A small audio captioner, trained from scratch: encoder layers 6, decoder norm layernorm.
Rows from block 3 of the text decoder of a small audio captioner, named by matrix and row number. Rows with one number belong to one neuron. Each number is 50 + 10 x the weight over its row's rms, rounded and kept within 0 to 99. All counts start at 0. After the name is the row's rms in percent of the matrix's.
Before each neuron's rows are labels from the 100 texts, of 14976, where the neuron reaches its highest value: "tokens" is the input token at the peak. Only what is clearly more common there than usual is listed. The data: synthetic speech, music and everyday sounds put through simulated rooms and audio effects.
# fc1: MLP up (decoder.blocks.3.mlp.fc1.weight, 1024x256), inputs 64-127
# fc2: MLP down (decoder.blocks.3.mlp.fc2.weight, 256x1024, transposed), outputs 64-127

tokens: "drums"; "reverberation"; "band"; "ring"
fc1.727 110:36 51 44 63 50 73 46 50 48 39 53 55 54 54 42 56 51 39 50 48 30 63 60 70 31 64 55 46 53 48 76 75 55 58 31 26 52 45 62 42 53 55 78 33 46 41 52 46 66 43 58 52 45 58 51 55 50 56 56 49 44 54 56 57
fc2.727 111:58 58 41 46 38 51 63 65 51 46 55 41 45 46 53 50 53 63 48 44 58 43 47 38 55 45 44 64 45 55 50 41 29 58 55 54 52 43 50 65 56 54 41 54 41 64 42 50 52 63 38 42 73 64 55 56 54 58 33 75 48 48 50 45

tokens: "reversed"; "drums"
fc1.220 095:60 33 48 66 51 63 40 61 51 46 51 38 55 59 46 56 57 55 70 43 49 66 43 57 46 55 59 65 57 41 40 55 54 46 58 53 52 60 67 35 62 62 61 46 51 57 45 49 56 52 48 37 55 55 37 45 48 51 47 37 63 56 31 65
fc2.220 091:44 63 47 54 48 58 43 39 65 55 37 25 38 53 59 49 46 54 52 70 54 41 53 38 42 31 48 31 59 57 49 51 46 52 53 51 48 56 49 39 58 50 35 59 36 53 54 53 47 53 46 54 47 47 31 51 54 65 21 54 51 40 59 39

tokens: "to"
fc1.755 101:54 43 52 55 71 57 50 61 68 71 34 40 61 57 35 46 67 51 42 63 55 56 43 51 46 57 49 46 39 61 41 47 59 70 56 45 46 48 53 63 53 45 49 51 45 49 63 65 45 41 44 44 72 52 53 41 56 31 62 39 44 47 54 50
fc2.755 104:46 60 51 56 19 36 43 55 45 53 66 37 35 49 51 31 25 43 68 46 48 39 62 66 42 54 38 57 72 52 54 55 47 37 44 51 54 56 51 37 45 63 53 53 53 32 43 47 37 50 60 33 61 64 45 54 52 50 38 42 59 50 45 62

tokens: "<end>"; "15"
fc1.306 082:52 41 52 44 57 52 59 49 51 39 46 68 53 43 63 57 59 35 43 45 43 48 60 44 60 44 56 47 60 47 61 56 53 56 48 57 65 38 38 40 52 41 41 34 37 27 59 54 45 46 58 56 56 67 62 44 69 49 47 59 52 55 69 61
fc2.306 088:50 52 47 34 47 57 47 43 55 58 67 54 43 58 32 44 33 52 69 51 44 63 24 56 42 61 47 43 62 45 49 55 40 43 47 49 47 68 62 49 46 48 67 65 69 63 48 48 39 45 42 35 38 43 18 56 44 30 57 36 38 43 40 43

tokens: "<end>"
fc1.121 096:53 68 38 56 43 49 59 52 37 47 30 46 47 63 51 50 57 52 59 55 68 52 41 51 43 51 42 49 46 62 43 46 51 47 51 50 71 44 47 46 52 46 36 52 48 41 32 34 48 51 49 59 60 68 58 47 52 35 57 49 46 60 47 33
fc2.121 107:58 39 59 48 49 46 31 51 50 52 36 45 67 31 44 50 33 53 54 34 53 58 50 40 75 58 38 39 64 31 39 47 41 45 70 51 41 63 53 55 45 73 51 43 45 59 50 39 46 60 41 43 42 54 52 68 56 59 58 38 41 53 69 53

tokens: "reversed"
fc1.171 091:47 58 42 45 54 48 35 45 54 58 42 55 46 57 46 68 45 56 67 50 66 69 61 55 58 51 43 42 44 60 43 28 46 55 55 52 38 47 47 75 58 52 55 48 46 41 62 65 64 58 27 42 53 69 46 60 49 48 50 54 57 47 50 50
fc2.171 096:56 46 61 50 65 46 61 42 37 40 40 60 43 41 49 37 51 40 51 59 42 36 55 46 61 64 52 55 46 40 68 56 50 38 55 50 65 57 35 50 43 57 42 51 43 63 53 43 50 48 45 60 63 42 51 54 38 67 56 48 52 47 52 66

tokens: "drums"
fc1.21 136:31 35 47 42 27 61 42 54 33 50 62 56 47 54 43 60 33 56 64 52 43 68 48 60 48 63 49 41 48 30 53 52 62 39 34 44 61 41 49 55 34 52 49 48 45 36 70 45 47 48 41 53 59 59 50 39 59 55 51 58 54 52 62 56
fc2.21 139:44 47 54 44 53 62 55 66 58 61 50 71 58 62 50 54 62 67 37 46 47 40 51 61 67 43 43 52 51 37 42 61 51 37 56 44 61 39 39 66 55 36 42 54 62 26 50 41 40 45 45 35 59 68 48 41 72 44 47 42 55 36 33 43

tokens: "s"; "<end>"; "1"
fc1.207 099:46 57 51 54 59 50 65 58 41 37 56 54 55 49 38 70 44 46 46 25 44 47 52 35 63 53 46 45 81 56 41 63 44 56 40 37 46 41 48 36 65 50 58 54 38 47 54 57 57 35 43 56 57 51 55 50 44 42 37 43 50 53 58 42
fc2.207 087:44 45 51 52 44 62 48 56 60 49 42 55 44 73 54 51 45 48 49 45 50 45 32 63 51 44 33 42 48 47 51 63 36 47 51 49 60 52 50 35 43 50 47 41 45 60 48 66 54 47 55 48 52 75 57 50 59 61 49 66 49 45 70 49

tokens: "sound"; "speech"
fc1.70 100:56 43 64 33 53 37 48 47 25 62 67 40 52 44 63 32 24 44 52 66 44 64 49 42 51 45 65 50 49 46 38 62 40 45 58 44 36 32 37 60 59 56 37 47 53 45 48 56 50 51 32 59 41 55 70 41 62 57 66 46 43 50 49 47
fc2.70 102:48 49 25 47 49 39 60 36 69 51 39 49 55 55 36 53 47 61 59 44 53 35 48 41 46 50 46 56 64 34 47 53 40 50 49 75 58 56 55 39 41 59 45 50 47 52 66 50 53 50 64 48 67 51 25 57 41 51 56 43 39 52 60 41

tokens: "drums"
fc1.690 105:50 39 44 55 50 55 52 54 63 50 68 65 55 47 56 45 34 48 48 51 62 59 42 53 42 47 31 57 69 39 46 33 48 67 58 39 49 33 40 49 42 53 62 48 62 41 51 44 36 68 40 65 55 54 62 71 56 59 39 68 47 62 52 38
fc2.690 114:48 34 59 47 64 39 54 50 50 62 45 49 56 28 39 46 50 42 62 53 48 38 73 65 39 67 53 40 45 58 55 66 51 46 56 56 39 38 47 40 41 49 63 41 41 49 47 64 51 48 35 65 46 47 52 51 44 45 53 56 66 51 57 46

tokens: "6"
fc1.300 100:48 46 45 68 61 53 39 45 50 62 37 68 48 42 75 43 51 50 72 51 60 27 40 59 50 54 50 46 64 56 53 61 43 50 25 52 57 46 35 40 77 46 65 67 46 58 54 52 50 57 58 57 66 69 60 35 46 54 38 25 50 60 32 35
fc2.300 106:48 46 37 48 48 49 51 46 60 22 36 50 60 62 55 53 41 52 59 33 52 69 49 45 58 58 45 52 48 42 49 46 38 56 64 46 33 31 49 34 46 40 53 30 46 49 37 38 40 45 48 57 39 62 54 59 56 54 47 56 45 42 50 42

tokens: "6"; "<end>"; "4"; "band"
fc1.219 095:47 61 50 43 58 55 36 36 64 55 29 53 66 62 36 45 57 59 53 37 64 44 46 59 57 68 68 37 52 55 48 47 43 47 66 73 36 71 61 44 65 39 54 45 30 72 59 46 75 32 57 58 47 73 60 47 54 61 63 49 61 40 51 60
fc2.219 102:55 37 44 65 35 51 70 64 39 60 47 47 40 61 51 43 45 38 35 46 54 52 58 54 65 43 34 65 31 31 41 57 41 52 57 63 51 55 39 54 40 56 45 47 44 36 52 49 31 50 56 50 51 28 49 57 64 36 62 70 65 54 39 38

tokens: "tremolo"; "<end>"
fc1.249 106:50 31 42 52 50 63 53 64 38 32 52 48 57 33 56 53 59 49 48 50 53 44 36 64 47 52 32 43 59 65 47 64 48 50 51 58 54 43 64 40 70 47 50 62 49 48 44 41 55 24 42 60 49 62 47 64 51 33 60 24 59 41 47 48
fc2.249 108:47 58 71 52 63 51 41 41 63 53 47 49 48 64 64 23 37 64 42 56 38 56 46 41 66 68 63 53 47 48 43 48 41 51 58 44 43 56 51 29 58 48 55 51 37 71 44 52 53 66 48 55 62 47 46 54 35 50 43 63 46 54 62 40

tokens: "tremolo"; "<end>"
fc1.202 100:48 42 36 74 46 45 62 54 55 38 47 50 42 41 59 54 40 69 44 48 63 53 38 26 53 65 43 60 48 52 52 52 57 39 62 49 59 50 49 48 55 65 64 49 60 56 38 53 26 46 47 58 51 49 49 42 48 38 53 69 48 53 62 27
fc2.202 099:57 55 50 53 65 47 55 47 57 54 51 50 60 46 54 59 69 30 53 57 36 50 63 44 53 27 60 54 32 42 41 51 55 32 44 46 32 59 56 61 56 55 57 40 38 39 48 51 69 50 49 40 60 57 50 46 72 55 64 52 58 54 38 54

tokens: "s"; "1"; "telephone"; "reverberation"
fc1.302 098:41 45 66 44 48 59 59 64 59 59 48 53 54 39 52 56 43 37 34 60 53 53 44 60 56 62 50 55 42 61 44 35 73 51 55 59 33 53 53 56 39 38 51 48 40 57 35 35 54 61 68 26 56 45 43 33 56 71 52 44 35 63 43 52
fc2.302 093:52 66 39 49 48 42 45 46 46 59 46 60 32 48 57 37 54 59 61 28 57 55 40 58 54 45 49 33 49 38 34 80 36 41 50 51 53 66 72 43 66 57 31 45 48 36 73 62 51 62 53 43 53 47 70 39 46 45 65 53 57 60 43 55

tokens: "6"
fc1.553 088:40 37 52 65 59 48 48 30 38 37 44 47 69 36 58 51 44 48 62 59 45 55 39 51 46 41 45 51 54 66 58 29 55 48 55 44 34 41 54 49 42 44 69 56 58 48 54 49 48 59 50 51 58 49 45 45 44 64 50 59 62 53 45 47
fc2.553 088:44 45 53 62 41 56 36 69 58 75 70 50 57 46 39 42 49 47 59 42 48 46 56 67 59 52 50 53 63 28 36 52 44 47 53 53 50 56 45 46 77 49 43 45 40 41 48 56 41 44 37 74 39 68 51 53 61 45 51 40 59 54 53 25

tokens: "to"; "2"
fc1.511 096:55 58 73 67 44 58 50 71 25 50 52 40 67 66 56 43 49 58 47 33 61 29 54 46 42 52 56 36 59 62 52 49 52 41 54 55 61 51 47 72 39 51 56 35 55 51 30 44 38 47 56 49 62 53 50 51 47 50 64 38 58 39 71 36
fc2.511 106:46 61 37 54 44 60 53 52 48 38 52 47 20 44 56 40 41 43 52 73 54 57 50 45 49 44 59 63 55 43 32 52 60 50 55 53 57 42 58 42 52 41 68 55 36 51 67 61 54 50 69 49 55 69 54 49 42 67 44 53 41 61 26 56

tokens: "6"; "4"
fc1.141 092:58 49 48 54 44 40 39 33 43 56 51 42 52 40 39 42 66 48 62 13 46 59 53 53 36 53 27 49 57 50 46 49 68 45 37 60 41 37 39 76 28 47 46 51 54 42 60 50 71 63 53 61 51 55 54 64 34 33 39 39 57 33 48 46
fc2.141 095:49 38 42 33 53 48 55 53 69 64 43 52 47 39 58 58 36 63 42 79 52 62 60 47 51 67 58 52 52 52 59 38 21 50 56 40 60 52 40 31 69 48 55 57 53 52 28 54 19 57 57 39 36 60 27 52 61 56 53 55 40 65 37 54

tokens: "<end>"; "drums"
fc1.442 112:49 62 51 68 54 33 65 53 45 50 40 51 59 39 57 60 33 56 46 36 45 44 43 62 63 47 45 28 50 42 52 55 53 67 56 69 33 48 56 70 49 50 57 42 39 43 47 54 53 69 40 57 56 83 53 59 52 52 52 40 51 43 60 41
fc2.442 117:51 51 66 44 39 33 49 47 40 58 50 43 49 59 50 46 25 51 53 33 38 65 42 53 52 47 51 41 43 59 60 59 59 33 47 47 54 39 50 26 56 52 44 45 39 69 53 53 59 46 55 48 43 59 52 60 41 63 39 56 48 41 27 68

tokens: "6"; "<end>"
fc1.295 094:53 37 38 61 39 26 42 64 46 59 44 63 63 52 48 40 58 53 53 47 71 55 55 40 64 64 55 53 44 64 47 37 45 45 51 53 42 64 50 59 44 55 38 52 59 33 60 58 28 60 76 32 64 43 55 55 38 60 37 35 57 41 33 67
fc2.295 094:45 53 48 51 58 39 34 47 47 41 52 58 39 32 62 53 57 25 52 42 43 52 49 43 50 30 37 57 58 57 48 62 56 53 58 55 46 40 51 49 44 49 74 55 59 64 57 49 51 54 36 66 58 61 52 17 49 53 60 62 71 65 60 41

tokens: "reversed"
fc1.76 102:47 48 37 50 69 64 62 56 28 35 51 49 52 57 38 51 59 39 53 47 46 66 44 47 37 53 18 63 45 50 30 38 60 42 61 33 61 31 43 62 51 48 38 58 48 38 58 43 55 47 53 45 47 59 56 47 52 49 51 38 34 67 39 46
fc2.76 094:42 58 44 55 42 46 33 80 62 53 40 48 48 40 42 38 43 53 35 40 49 28 40 56 61 70 45 27 54 57 62 50 51 55 49 55 58 74 55 34 44 51 45 58 37 55 48 57 54 59 53 48 51 39 58 60 48 56 44 51 52 71 60 54

tokens: "to"; "1"
fc1.405 091:58 50 44 50 38 44 66 49 47 52 52 42 61 57 49 56 29 41 57 57 52 40 57 60 49 55 63 49 31 69 59 41 38 62 64 47 49 77 53 57 70 55 28 46 58 40 76 43 47 54 59 54 42 47 63 46 37 50 50 50 31 47 53 50
fc2.405 084:27 64 61 57 51 49 53 42 54 48 49 32 18 35 56 59 50 44 54 47 48 70 48 42 52 44 55 36 42 59 52 58 68 42 46 39 51 54 34 48 63 38 67 44 42 52 50 57 56 51 36 46 62 56 39 54 55 49 63 51 50 67 43 27